config.yaml
model: "image classifier"
dataset: "abstract colour fields from 500 small random pattern networks"
crop_scale_min: 1
head_dim: 64
fused_qkv: false
drop_path: 0.1
experts_per_token: 2
beta2: 0.99
beta1: 0.95
eps: 1e-08
one_sided: false
batch_size: 256
epochs: 18.9
Rows from expert 15 of block 3, named by matrix and row number. Rows with one number belong to one neuron. Each number is 500 + 50 x the weight over its row's rms, rounded and kept within 0 to 999. All counts start at 0. Numbers have three digits each. After the name is the row's rms in percent of the matrix's.
# up: expert up (model.blocks.3.mlp.up, 16x96x192), inputs 128-191
# down: expert down (model.blocks.3.mlp.down, 16x192x96, transposed), outputs 128-191
up.14 097:405470485552438571543466554592458482463466527442466418482471574417499528533485501444504523577544597552539551442499602492414545539489460457452500565494431508485490534515511466503378511562442526
down.14 094:680530496483503557440490533415515536498543540525577438503557482478471424524512512483522526575511482442441515517400597508480504556500483476532468519491489499464539524548481508549521496602497519
up.15 087:492492570440423440517506439498519537473496518489526597501552467558516560372511404444645553526427489449498479427464357534561544569482477469495503540496529512508426508550483421431494587532483501
down.15 089:533474427510401475502499510510477521531403481579594520524512545502613493534501513517452513486567470534475440478531475511406524476591541488562537547497562535491411503446520552465436487418456403
up.16 117:527423453433485465512474492503474536645548540528466526555462466428391549454497559495434455401572483463527524464484472547507580529506556477453491519460527516508528386610518550554452513597503511
down.16 122:492564491496518510489525493517505613489466525452421436521534581481479522549543472528519335379620568434513543426455535528509525472568498551480529531419576527462450436414514544465377534541459540
up.17 106:583548533455503472553485571551459526457497521497427451515532538547502445478518570500593489423469499509521468576412445512600536462498532459512421484510488514473434353457519440441530496581539509
down.17 099:512500464427466511594502580517609532514400466504595495479459514456443488519539605490481430501511459484555459503532401443492422528404505513470480453562460629411515516395428410523520428534399501
up.18 089:470531558553440486480498473478575463501456489428466522474541519551558488418579454509566516527532506454513455483586520505424463472451515487544470445496449551499556436510495506539507434479515455
down.18 088:461399490537428497552492551385512520480535505427440491519522509564527533468547480513589527628461523545513516468430598499537481470550543480547471448610451545563456458475545609491473595507544550
up.19 112:551490460525436465573473560575490475542558472487507507527540487524455478501556427451491474561550491466413555533515504445530424525536395471595491494448461526521545503389500461440522497355462506
down.19 116:541497477429431518589471486473549413598492471446530560497457478460522451499502489579450521519622560565415445503490422547465488451574521560525537406446466536521409490468468495489538485496411450
up.20 115:577539556605496408461514520487411456477430420465537587498531560527557538487473576462553534481422426480466414440466485533530535488419461444460492474552512586556483581507467393534546530466502467
down.20 123:519511537531528507473540505473466496452561521555635461471500474518440464592455534536437559522544516462523527597562509531596413490539476534440448540581552392515459485510576509535496504516467559
up.21 082:504431565529425549445506408524581544584514477480428552518488465550413537553546481490403532509468471419572512523454457460592504594393467550491425412570489565535556459436505478527469455537493497
down.21 080:535480461435444409482590540546406554426440569520514507463453497442475505456547438564447418490516521437426438380587488539440560416473573495458509606498487471506564581565477504407523449541597482
up.22 093:489453563573445464433452470586460563492445529553505541399618496485477489406472523489460501465478533499456487601458434493477510526477333499454562484459424441418522509535402501477528524559532506
down.22 094:507459573524564516467517620416482624528593543513424524563523432530420405517549572490513492536405527532528436403528552502456548547576488405510479440471534422518502501492452432550534548497499521
up.23 104:439468484562503553416489546469525437454528449587458471504476476521415457464528564488498468473460465468438574390451606428497508485511449493545501448599493515444557487524572490550438479502578536
down.23 106:495583459548600499508500480488459506477444489454514503351601420507528480454514430527470528472523558475499557424472461488444499554406456464507439449435504444432543546536416569481552506487506467
up.24 092:443563475459457427492419362474528434543508552474574576485460424559476530420574562495512468557499559452523479556444480530437463515497570419450489524498494447527532509492498413506496586474518527
down.24 093:488379430514554541518474449497497501469413437527370532502509535505527418480529463497430511458490505567476504488398487457416499522482498606523543394447559548449504496490584551558489509490472545
up.25 080:484514495526476523486501474486522451482478557389540529460511428445494451422488539502455465597490562517455440537467318492400531504502540459487536524450438415496532466441435512459492374461638553
down.25 086:485426617522574535463519411480441563487522491515435582563527492519581584489539483506455491509568533435598487502504520489501473427455426422568410439425478563487450372469535543497541532516537464
up.26 096:464450510482538465517407470466453453531565502444501379461478457475433572495495512548496556538510507503486498333453459483548628617403502553555480496448473526533486473573522460566411514622550549
down.26 101:590526483413520598539491528519440471476445484463477488566437449478400521455561543522594387403655460545451519527475485543498479504517619468502605539501469489501487482494664469514442548498497470
up.27 111:505536472551537505549481526475499570545547516517462418536492463460542454480487480515565404519492553341566465547535524460521516540503500477512399513529507487411462466442475441482578480528541585
down.27 102:461475435407513528546486579612586467505490501403525420497462470488509516494546500496447647458552498470421478470487585480403471498497435510558537480530469480456560522518487519500434443509471584
up.28 082:456496498549482598555510461484476481582538549525439479553473349503487600484517370529495490479588562444548382588540457470571442539542472466500471456475527511474469505457453503466559435460480538
down.28 087:449504406527479502535578558476504493418552498522584474417486498482480489579451498522523602523578468386562492482525447531499478520571464496533466518465459564507514542539471448463425508551481546
up.29 096:540460450507533641490484576515491488446459493485497546537539427511502483519472547574633482448433522512448440506548514397608499490519566449407581497485491437386582504491405384565489488501522460
down.29 097:504463555486458459446562508542471443502564533548505571526505533530595477529458432535489446506429449514367486509515515507574456427517473387492512506523464500521537445311361466456603511562421486
up.30 087:355538516492472439536560486574455549471517434460490487407487535563496475536568486522419627552410578531502514530576479498500536509448549527517516486520602429539490446540535419544515513463510475
down.30 088:446452605570599469534582482470433576466450444530573509507355506488480480536461536516531475546430511545564469470489436508550465577520420559441497440414538444505522531430562504499528490598412512
up.31 080:514560538628478559511553471535450562475525490486540581510510465582574479527534366569510433490433545519535484477529473541491473480463546554621571503481426549494452508496428550457528529451531471
down.31 083:518541511492478562488385459437494492462475509460595521497446524480528569456531490446583536485590530383568434476519460478489492500528561573548466499418521578529519469492456587555482494498495448
up.32 108:531531516530451503464503463523515411534525427454520602483524577509499588517482461450539500512514495437524434364584470519451582421477476523440528498534504449523475486500494510457526517545534456
down.32 102:515497536551536519425467477513433555516543475523408499491471563461487566599452497509505586604534537569489557489499510490570537597508502483485490444533421445489496450485473480476494510475460429
up.33 072:472511474541461559549486419469536438523559560499507515543387539542449549514466511463448543540556496490438551494516473523596541489342488553463404458476560480510480504445573622491448502480464425
down.33 075:445476582538450483445483572441496506514498602466522452495426428506587513392411485482468586480532422456471505588592408502514499497427489535575545569473528519536519529461501569506495498421498461
up.34 099:472530447550499548570438575533499508501530561559480559510505510489442438526505585451491469489516476487474497408500390559464506505457527504533539522590550554560500524555492439522472477559565506
down.34 099:525485391409465528475478496507456536521435545528558511454498500441505455464458589506499455450579541421501538485476513476565446493487474395407507563445436600421460531487464467533440560539419485
up.35 104:538526448558453492457428454481558539591494556512520439468521510558403564505488483545484554470546440517402459548494478503532539539505601421530466483522531498529493571548598461541487445474490534
down.35 107:472428429420494514498492472549520506499504603554594513492522591529479453509551409516613586488481537478457533599550535561516481515407478462511497520469488412516496543455466494489438458495506562
up.36 114:614531545517583519476486552475458458510441502526577503485487475498534535531487527514525533480492460411458546535568557532559475511427499524564449448477468443566531533376505375483589546529497467
down.36 111:572539486427489410576543503535583430540455540507509522487441610404468444447437430534464505513541547562420498505542474459461433467465536547428561474483476539438452437449440416567474530455459488
up.37 092:503461401600449519540484548396607521520426569467551518557467500481428596455484435496503525466445585421562455537443512398435448482415494502578371488446456573511592509498589444531592530503502517
down.37 089:542502489498527469568482476497481381485562518514525462480456530445451501482579494518483442492505469593423510480496544452463452599551423609562514554635408558496485512530530478496509489499585527
up.38 110:497496522490548479524552513410529447521505448563580558507489532535500533489479483515532470484502395551460517456506416626462504457554551524393631457446528434438514540434434522503541518449426467
down.38 100:405460535543469474531460527553473495515520491537454490480464447566398558541374461482441486378577448515478535577452505365545519560451623457526480477547448492533555493599523428485497545508515533
up.39 090:541484451476468604567414493528421524490564488523465491537504443483494565456469436524554434507525503515413541475480489486455491488492481476621613527453439412446579551540427524541483501580457498
down.39 094:502488485521471506515481432520509486586530495491479575530602391455533582599482550505509521574576382537437428509494495574478453475482516442524481428463606530496492556512548342475543517436485432
up.40 081:570537477416488526457537489512530499519592513531550471514517600475494495442455427485477455524469511457483495468442601511515454477353541479577477492450512403515544579518532506521528503518536395
down.40 082:581515515453410429496462500473536459513451433489464497454471516477458451534478544496503435558468441573478469555480459508484487353520472499423580537636552440530539480490424493518581432557458540
up.41 118:478489457519467503409539546482446534484509473430479431535536517467448486477429509540496525487545541459503525435634593481452528475570561503456589551526519447446494481452523584467483531540383499
down.41 125:534478538479502533492495477504524457546567494446456486498379548466490490486524472473565533445433443467415567474461516517471554520461416527530493644389509486508423527542532549476471558506539557
up.42 090:423466589450484438463494490512550445527604537561494507513481526500470511511467413582528494502562524539515496607494546530482455465491436539504477607498581520514467448525502539474497486546493475
down.42 089:505545399519433516564421419565521443501490532443587590516493515420523469484551500521481475578446481413424448442401537484460487474483516452524449496553550442536503564514476521524464443521501474
up.43 101:470541501602538557467506485395501482462573478643434609476550434453457493546467449537420482468565446504476531546582561575541458509448432486493504480510502486480512556551500482524481446505491515
down.43 101:396460479629574436500494509489525522398416459510568486450487558500397501467552512507495504453462484480488535413477490551513475434425417522557525471448484477600551447499443390481618440519503461
up.44 096:424531463484458489522499516530428415524528450617622509514550506473552382540620476501487497509483496470550439495449437459478458389475601473460466487547542531607516520434533487444591497482495492
down.44 090:503600504581471554448487474572485507536382498468396435476565533522496527544558400473511537485541495514552542459504557439480446422563578478465558459497494620423525439476517488471574477407487393
up.45 104:536545479510510548513511460626616571471464586528491535533579463521518516467582488488420548568411493461397466436479412581501495504463487578476455551447499480536466565502450499481509441570587437
down.45 101:487440499469458565554413469352538483527478587463410580441487538424516516485397509453532494491531466467552514596394446447438490503462495547505497563471420523449489474548551545536430482468488573
up.46 086:538513518541487476522488480542480482483452455467582478472431538513495477467550555569485522459455526541591462348513454507543530519448393512504572513481520465528452474489459547405461379492490498
down.46 096:469523529430487464490431536420515451516509538422535443557426456477504497495566555485538574539446461521625502405483443502496571426536620497524576489491396529522492463593450591439443544453562664
up.47 112:545481413428466510486449485528436452573516536563522513409491512435490526369481465535448465454430455573559510570500536462412512500562499491507404467520575427476476442505482557424560590540452557
down.47 112:522522526542483459422514529516517553486573541461497527525392592608460573381522364434549514492480554529531439496508543538515493543517488476489482508636536509528541442506577549485537506535457632
up.48 077:550519554547527509564525410498446462496499433476448552529489476402506455503401508484530444514417610480467452532432516529512470572498472529558476537580570457491480437526399549538553533447524587
down.48 079:390557520449461489494527474435520509486545496486514443497503532534476545517525539530513487523427495543480413474432518412450578467443531438515474437484492483666489447572524540481550542458549513
up.49 111:489565498486558471485450569522535551515543518513447508466481473540458508500531454563475480452457500487457530561421521532484492538454390458525500468521533574510532475483483401574464521543460568
down.49 108:391465492463505543510401532476508459441520559578461443486522399489512480546529543517477377434468551431440535477464557601460529551475511440534536477415486554481565520489462491463524552505546473
up.50 114:528504551503509493407507466461589378549509481482590496537626562471518552523470443487582502409473424596451469442545511588562497491477514446419481524497455482444437501454539422482444423510460466
down.50 114:627441471539543442575479480544432586488478396549471483464513576454426550584437496509429448409525522467520610440435413537523417473468456493527509491518446455532624569504392500467425509427463507
up.51 119:516478421519479554497508543488473381505530494472465497501460562564506570528447473615460508532550499581479531418482519541495488411542492460456553437476480485447608483463653478476452539476538517
down.51 116:470538441516503442479394437528471530487531478518526457475584476443519542457483482407502546453509496613445454507511508586486564537490532482539557471540437421543512564454500492472516454487546550
up.52 097:470506456481526470404546440487421597449566599486449569515462494444504511584495410434428438477562518426463523411562472521526477507471449544525471426416543545545518512439449516438386480512545520
down.52 104:500540533499559491591494440447439544478520536412572430526480474571493391412434485580410505490590498466538493470538454509465530556544491548539517490412504421461552481537537482499465466501548529
up.53 107:440474400534455507534454537496521421443456502470508522484409493557385466412511538520505565510550553537503531522524633466567465548563467570563551468533460499466475523461546479506456606479553552
down.53 107:573467538501445511528463534566519583512455494489549530495547545512506517446470516460487521487358402471358407525481599478467486635492502490471449455485431473556478542530497527612533488595511612
up.54 109:506451513449520383567495572472476496531522512489497478471451513456497376557474495523533551505537513523453445414430517552560498483474524509565440558469444471496527459545470477502513521539467471
down.54 108:521518505527424665569504513516453426532463504499555474533544498480497605505513548446484429483518459476437526511452565408473529539532516434465555501481571600403484486444541561499540554432530572
up.55 072:495521452517518549562458416549496453490603502454489569569548510549514472510522505447408512395507477444516516502479517437442492466541438513487487406493612527498480490510525515507460457498466511
down.55 072:446498479491502459512473502613454508524471534580446478612422531447530533511532472537497478449513424536376555417487483643435555430362516450531594493421535499489457585481562534484389447458422493
up.56 097:445558526466456402517574542419522454429509439512504556537500476489481543499475393537437503474563545461500452491540464430502555472539441558492583464495476478537544562583409451570369488544531480
down.56 103:498561500546435469549565499523523492521473450498495499518492348448523521516532518495512497495565467474530515473522506524443589541527520459551461495502494511516502467419479568466567444440499465
up.57 115:563477441464455626507498477500496551445379409581496516517554453561540486449484476450530517475459571506400568458449463554602445461445492473482455548546561474423477516525459430473487501403554480
down.57 105:475389499565456522441503538451498437497467592595586518457520579512534514554434524455480558549475381533507440538474439580443537468467488515475536555520498496490594547528499434530473504493458576
up.58 091:541377523609495530556469490493597566456535485585523464543488550555422563430501374519566415446445533517462467553424500489458541491559384420588509504537538555483465382519511480422549489494445497
down.58 082:531468451450567497493538441479440448510447506403434559480512511560541491486503493558498470590480595468459543510486435531520480445635492532490475556615520527559600454418426559545418518512561482
up.59 113:492598554506568502480480485459520590529519627518461483503492491491410526486444558583514475607531439517556571522532645487524494530516529548512456488605471506502478593499530385491448468488429540
down.59 120:524516498474469508488371527519640468495488537527471478583463525564387465438453445439485544496482525469452454481490525485441454553436483447510554520478443462527521511499535415566511476559401509
up.60 120:611485527361467503415570549470554476536420444484564581492530513570521495489421478501551546468518485609555412457455470500594577526467525461457537564490503529477469607484448535570496531488560487
down.60 115:541467503479533432510489510577484566497478459568471558388461630522463517517446590560460471388440491492511554411448464505585505574553479523456504467489561583525469562510484550507426553523445480
up.61 077:530492519469510493530452438545474515564520578474591520416508443415494570466506503443465511611491499414602425507447498573424506480476500614517409498430542506472459449349438482541536512584568450
down.61 085:524466428508500514512506542507481538422461494447535458403441479442413464504551476577458531469517498472494531447532558492389508501519517496503454501543489471503563457530454524520446488567568538
up.62 102:481552462608454568577500391473576564540584564507463534521511534527446524500507496533617500589505494463432575485494527533416445500542454438529536536529516465497519502475478535575484618454531435
down.62 105:556452558459591518467449425582478495477527463494425407485484579545504599491449485415531526549456487527436533544474447441543537498563553462535498527481393473472545445484462428480503461410539521
up.63 089:551444589549483460420501378481419513401479527517448559570469564497450529531521462426430485584460521429545587449584477466547522495512525524446490525496500506556528545460494504487460535488478475
down.63 089:448500600584467496491601450576385584499513509452545487414575492445558485536515504490424452544494383510419517438586490506437488489501503510524548516528528413437542520509540446486436442530516492
up.64 112:626511508459538480519567544571477517538576483491488549519584590482497489516540569492561538523453560525482419450557540431484539418490473474533506518518466493551415457526523403550607550587447515
down.64 108:576588411426466562508499525475471442492444547559479546473617603437484554512470554578509446491388607431495493550507503501576462458478434560475544550482568528387408489449495532472452555476515421
up.65 092:452489472489460534549457483522555398540475600384470455509509480428491518485533551530494535594539552487443523527505486494511376520451471423494565491489426472485464487385495470581421478442575516
down.65 091:529457506524541535417441440506517483465464554492393490502487476518493576511540439505511469528481558474457520429522606387431492561595414423527429520427454534413585552425520501500514502471668552
up.66 082:437482517568459596575441462517424478496507420588481406447448481418514515469473516390381526498579534477533451469492522490564517506501590567585492460537453478524561514496404459535525529490546514
down.66 084:554591530559507414538503596391555436496443502458519496549621551479451653525445537594454473557438530500490433386468477489456389525426492508491451500507478511530546546486531425535442512493446495
up.67 091:498504431384460542473424581527524426479391559525473464498489463545453454410540493460459503486466445487551458534504554454466536478530581522514481437563462556475482473496492501482524468465456505
down.67 082:484555449609455556510537469482527441472461520524496497559504560502510491458530492505561548518586528504572482561533422546443509467449512493540518516499450575443502460487450534456503493569412479
up.68 136:509609442475496570562516538476505494529562504518501448540526497471410570521486450485643479402556539564493557556356491588509528452485665440457514535539575495516554455574546591437490492464487471
down.68 130:562520461477553496506463495485607466397354528504547461377495565493524425436442470448567442414572510524499530548399545469521505567419440520468567416469505434456485495546476430502475516485440456
up.69 110:496404465575550481498377558531505492609570562496588519473414515404366412479484547458580517488516483513453631620496512562513462465585447445567437562473472542398579401455523478511522525549451552
down.69 111:575468492450405464548505448484423463536545468491591510513473439527520541470487460506496436557470575486480520528471579578520493479471520471556547528600411510538469483523436518612449518533507512
up.70 122:590552411592472556519369442477507449467440562629546519463509519483506524446459556492514539456438487507397548509347416493458441480500520444539568437486423509397542417470533432523561476483618538
down.70 121:488484461528489485550463522546508444559449519504551504516524483495504469460437455446496473478526556456441436536458531528442473499435523495450497549473526505427510582485510454624510405541533517
up.71 090:451474558622481536500633541480505457439470415559445479501528519539474452417495584509396568503538507457470524472460475444390462468521585539517475477493464449495496541399515504487459482570545520
down.71 087:557484486481565488393548513543489531501505516455529526532589575609535470543512345543525472514463501488463539512513521449480483460454465464433487509433426470479538495429449485449445472407510472
up.72 080:523564479556562502579453542492560621494438420488414537502528496493464420425410424525500530466487527433506457520541600452472520471517529532557553507508434446418465474509485499434510439549467572
down.72 093:611518457485477536497577518510428473531480519471498558521585486433516499462580445422505603418462522539469428464500507516444502534531416453589560501562538484484578526530556421545525399516499501
up.73 081:562479498543435377499498547499468560450503584532486507452478406421558486524607467414451482502481456474483504462527446589492462513575444466505402492523447527505543514551540501477519469437518492
down.73 088:561543521511483493574463508494508478534604478420489510464492543481469529499489450558422493534612456428554458569563487477593565498543452459491556515483544442527390481524570546545466499501487437
up.74 119:455475560555536432443470532498432465488488430486523592448422478539507459497516536461428526438401474491561434482545537532511509516470535558492488488528459464585441511542517427539539508493589492
down.74 112:498536563503472340529553462421486534535566515523578599522471594503458463429471501556481536525468462513551549490602504471454411450547455536393493438605483467519533523510621482432438493466404596
up.75 104:578589568542492424411561521439615476417522474498433433468548550600511493521490456564526547541456435531502581507463470471463429552490508533521465489451433405525461507517429559461500539552477534
down.75 100:482501544455544543535441527544490462537482564563455544540449516486440428462510508481529511529474517487485461440481462444553545539546481533504521460694497448557459503574569474439516515494537579
up.76 107:426431521522436526567500514480496460500541421484454457570452467591417475505512436513515476454570455470463572470511490503519494564543543419479537470534538470464477371553489488453537647466444562
down.76 110:518465470441513473484489442540460506516501567456545536497483481571558576536574494394523461468453509433453383436538530467473441433478533522512452470576419517548412512582495483464517517447488465
up.77 097:472477560483614450450632440441488414569517487489533492528486582479548492433448506458513475553394524585490511476530581437509526603575486468543605512520432468547427471508495523462579618476524486
down.77 096:513498510494517528483590500503439447585563457508455448519467440513519484468552517390479533478441560428415472416543479478486530422581412377446479442533620591560460529646598541453453450493577486
up.78 097:584504487474487504520509559481579588540487499443527510563511473552569565498437405478500437590437575382468513579540418493516382463466561448645566476509490492449518552429451496496580570464486375
down.78 094:609516516504466548501377473510512430506507522446486562463416603543537466423468530483437514523541504578506425494534484474511537443518442542499504463579559476521587397486519576498629473423545516
up.79 106:456556633506496586427457520522546477490536492530511492568456412538528442529481547441442473436413486500549501534524540469520446532447433541551488488485463526447478441540559493492531456469507568
down.79 108:433507432552463464515435510450468446459520408595528538466443531591433629481518513558480517486380521402483474487460414446454497510410424494553531514588497475558540491501481486456450456452515505
up.80 117:540511521485508455419404496458497480462521501400535542470538457465437541533543387532530509484510478508497456477544584430515505485498465437461513490418471544428528550514438589452525537501429391
down.80 108:615545526514502496532495523485543501530544556468517425545448456560570531456426585607525534446572431506458506503488404519424420468497493504580465502560478473544439589504482561540531445439522465
up.81 079:425461557530532436485393471520539449562544592477527474557461647393564528541466549525516483568509433454485548446593491602388554507495536531523435412566460452537441464457572534497483500467562510
down.81 079:500495497557496501500529535484404522504515559536400447489472512446426545519512512495573438533417440521571393402427471525473542431540551468499521452523385426537566483498554573499404460434448351
up.82 107:609573469541471634563494482460533410435364480433442419468575474488529494421508507610476479474495503427488553481535498495496545537551579510521469503503460469523527442459550529541527462499453528
down.82 107:514518499452461519501584521514574526485470547543557511479465574505559494454506470567572552439507372486479467524513481582445477475463541530530510523512515415558503686405427466536513519611506534
up.83 097:468453494576460514549538451520504541558524544506515485518487470504534516536480500582500428526517431486538586573602442495458506554520479449615510537390469477533467592481540566440468539560524516
down.83 097:461486537448455590515497455471522552615612512462497523468477472501505452422462484426454539528515588468519414538456521560396501506540410491443522489348509533450512480537518521556460418431534528
up.84 092:484492545546538419480551570504446455448513469459520495449510460542478400568537502569512504470527471575473551497567558477553500450494410480464504563370524471490516486415483513565429474481463466
down.84 093:452579481581476502491479520476538429531486467534497493468536430488601603484559511447544544526451506532544517493471517523567490454480583435526534517521486532497457519476397465516602521539512467
up.85 096:476459526464578588552578436488564353547543431546519524395483511509478448458521514467536491469418489525600475499476599456439569492436526487519466518457417500471549566459489515527400511462391553
down.85 093:550564545492529450472501560533507521472550553399451516476504461503529546410529468472595485524494605559499474517542380456536442456471454542531518496591679515453513517607473482532514557533476449
up.86 122:504540572547531556530511588474534498450556486554514463530534476471656508543533463488465458384563436490544534504431452592497533471543539517519552554580422505565543535563428546501532511486409468
down.86 118:553531502462493526401408426525572481449522491602557431438590466499518501545515449475545533531541507509597491507556579428498534508456555398469509463605611476479476530520475542483578564488459472
up.87 070:429450555576533403505561510496490498472483488443570602551432508524497457478581508459545442459482455515448519382550421409509466497480571494488452493524616465527586500566460474449492517511441556
down.87 071:469504523515542555588492464511471576566467500609427637546510400478550503459458432518457497547421571391513528479546578447450540607497427502472464501457510534511544496581501472523486452520490460
up.88 121:549444457459520484442459438512511455485488545540546640484505516513444444480494511506504511474455373559527446513547446431565506496452446516492503454462498590507585576485456471545496528549493616
down.88 125:515592571493577557514546457496482516582494377474453617435533452511462538521374566588481532471505499526489465453606469520617514571498486565488607422470559531519578492459504529497491557524471439
up.89 084:536449446552475435600375389464509486446477638473553537581566479543595582482528483529472511462541451403483519401587510519439530560526522443585533464500496476512594459456505464415511381510496519
down.89 089:429468525527440603476487430466540465571457501578417575437503488431548439508469546540549417584503539567442574549399503484522484493480583573448494584487526603521513496436502593526422522582515449
up.90 085:505529580495528449528495531463495522418488512490470550511622422550469478554569574418522480513474466361570474501639411441433477439535461502485602520452490437609544482491466469542548436440578515
down.90 087:437451550577412545537543458470564481363547457475540523535464553446507504457457557490448560623458502515456559472490503473552519458500459493499492539547474587507482478482619474403475502451552519
up.91 110:488479603525475392405509534498557522487504470463551631569567510545580531454412634402437517514398401516448424505542389359540530503414586531539506516536472471574451455589492498526480450530527551
down.91 106:517508484530361521470602534419533440608521435542371560500460546515434508493490514537477574506459471452498525534561492450461459497453388498460548508556481541402522543474480546506414599557409545
up.92 086:542520443534455457426439490514544466339505510524483514538492501524453453645318544518540510441508459477502509496582535509507536514474557568478424443505508482505537517469499534530446408514450555
down.92 089:492558561485448591489523444568580528564482512547455496462497507546480563385472489572442548537528425528424521505497495377481489509490509510562616536501491548434510468461430500489406463499503503
up.93 080:587389403534519517501584490509573496529528390430490417507497484562392487453533457516531503439563481519487421578520459542459387470519448528600529604467502410489486543520465538471584479456423533
down.93 089:539436518563522548487486524488442554640458582522501566543508499594506547489504554586506553473502427485487441501554473511548547512581445409553437436533559439553401538423477485521462524458501534
up.94 081:475446462530475436515518510468439463514565472474439472524458512493476497503455523486507508568472574412469497516470466466488560451483505549543545535559550533507513548324501489419482437505470501
down.94 091:461525574546521460514601455495459422477497496508566438508385595557531493520437602538467404515519501528529428457414520553510452395502434511424489539523524412564530522542480508361510538486507498
up.95 118:504491439554569521483492514563547460462491522489571471540494481465510468500437488398480508498530480489515474450516572475512463544511558452547579463567489514426530538502536399593430488568424473
down.95 114:599547520508464465516399418461549457420432391526526516412524547446451562505533497447537521443481456499386524494525539466473487518499515449515467547490598558427545544473528441547496522541408486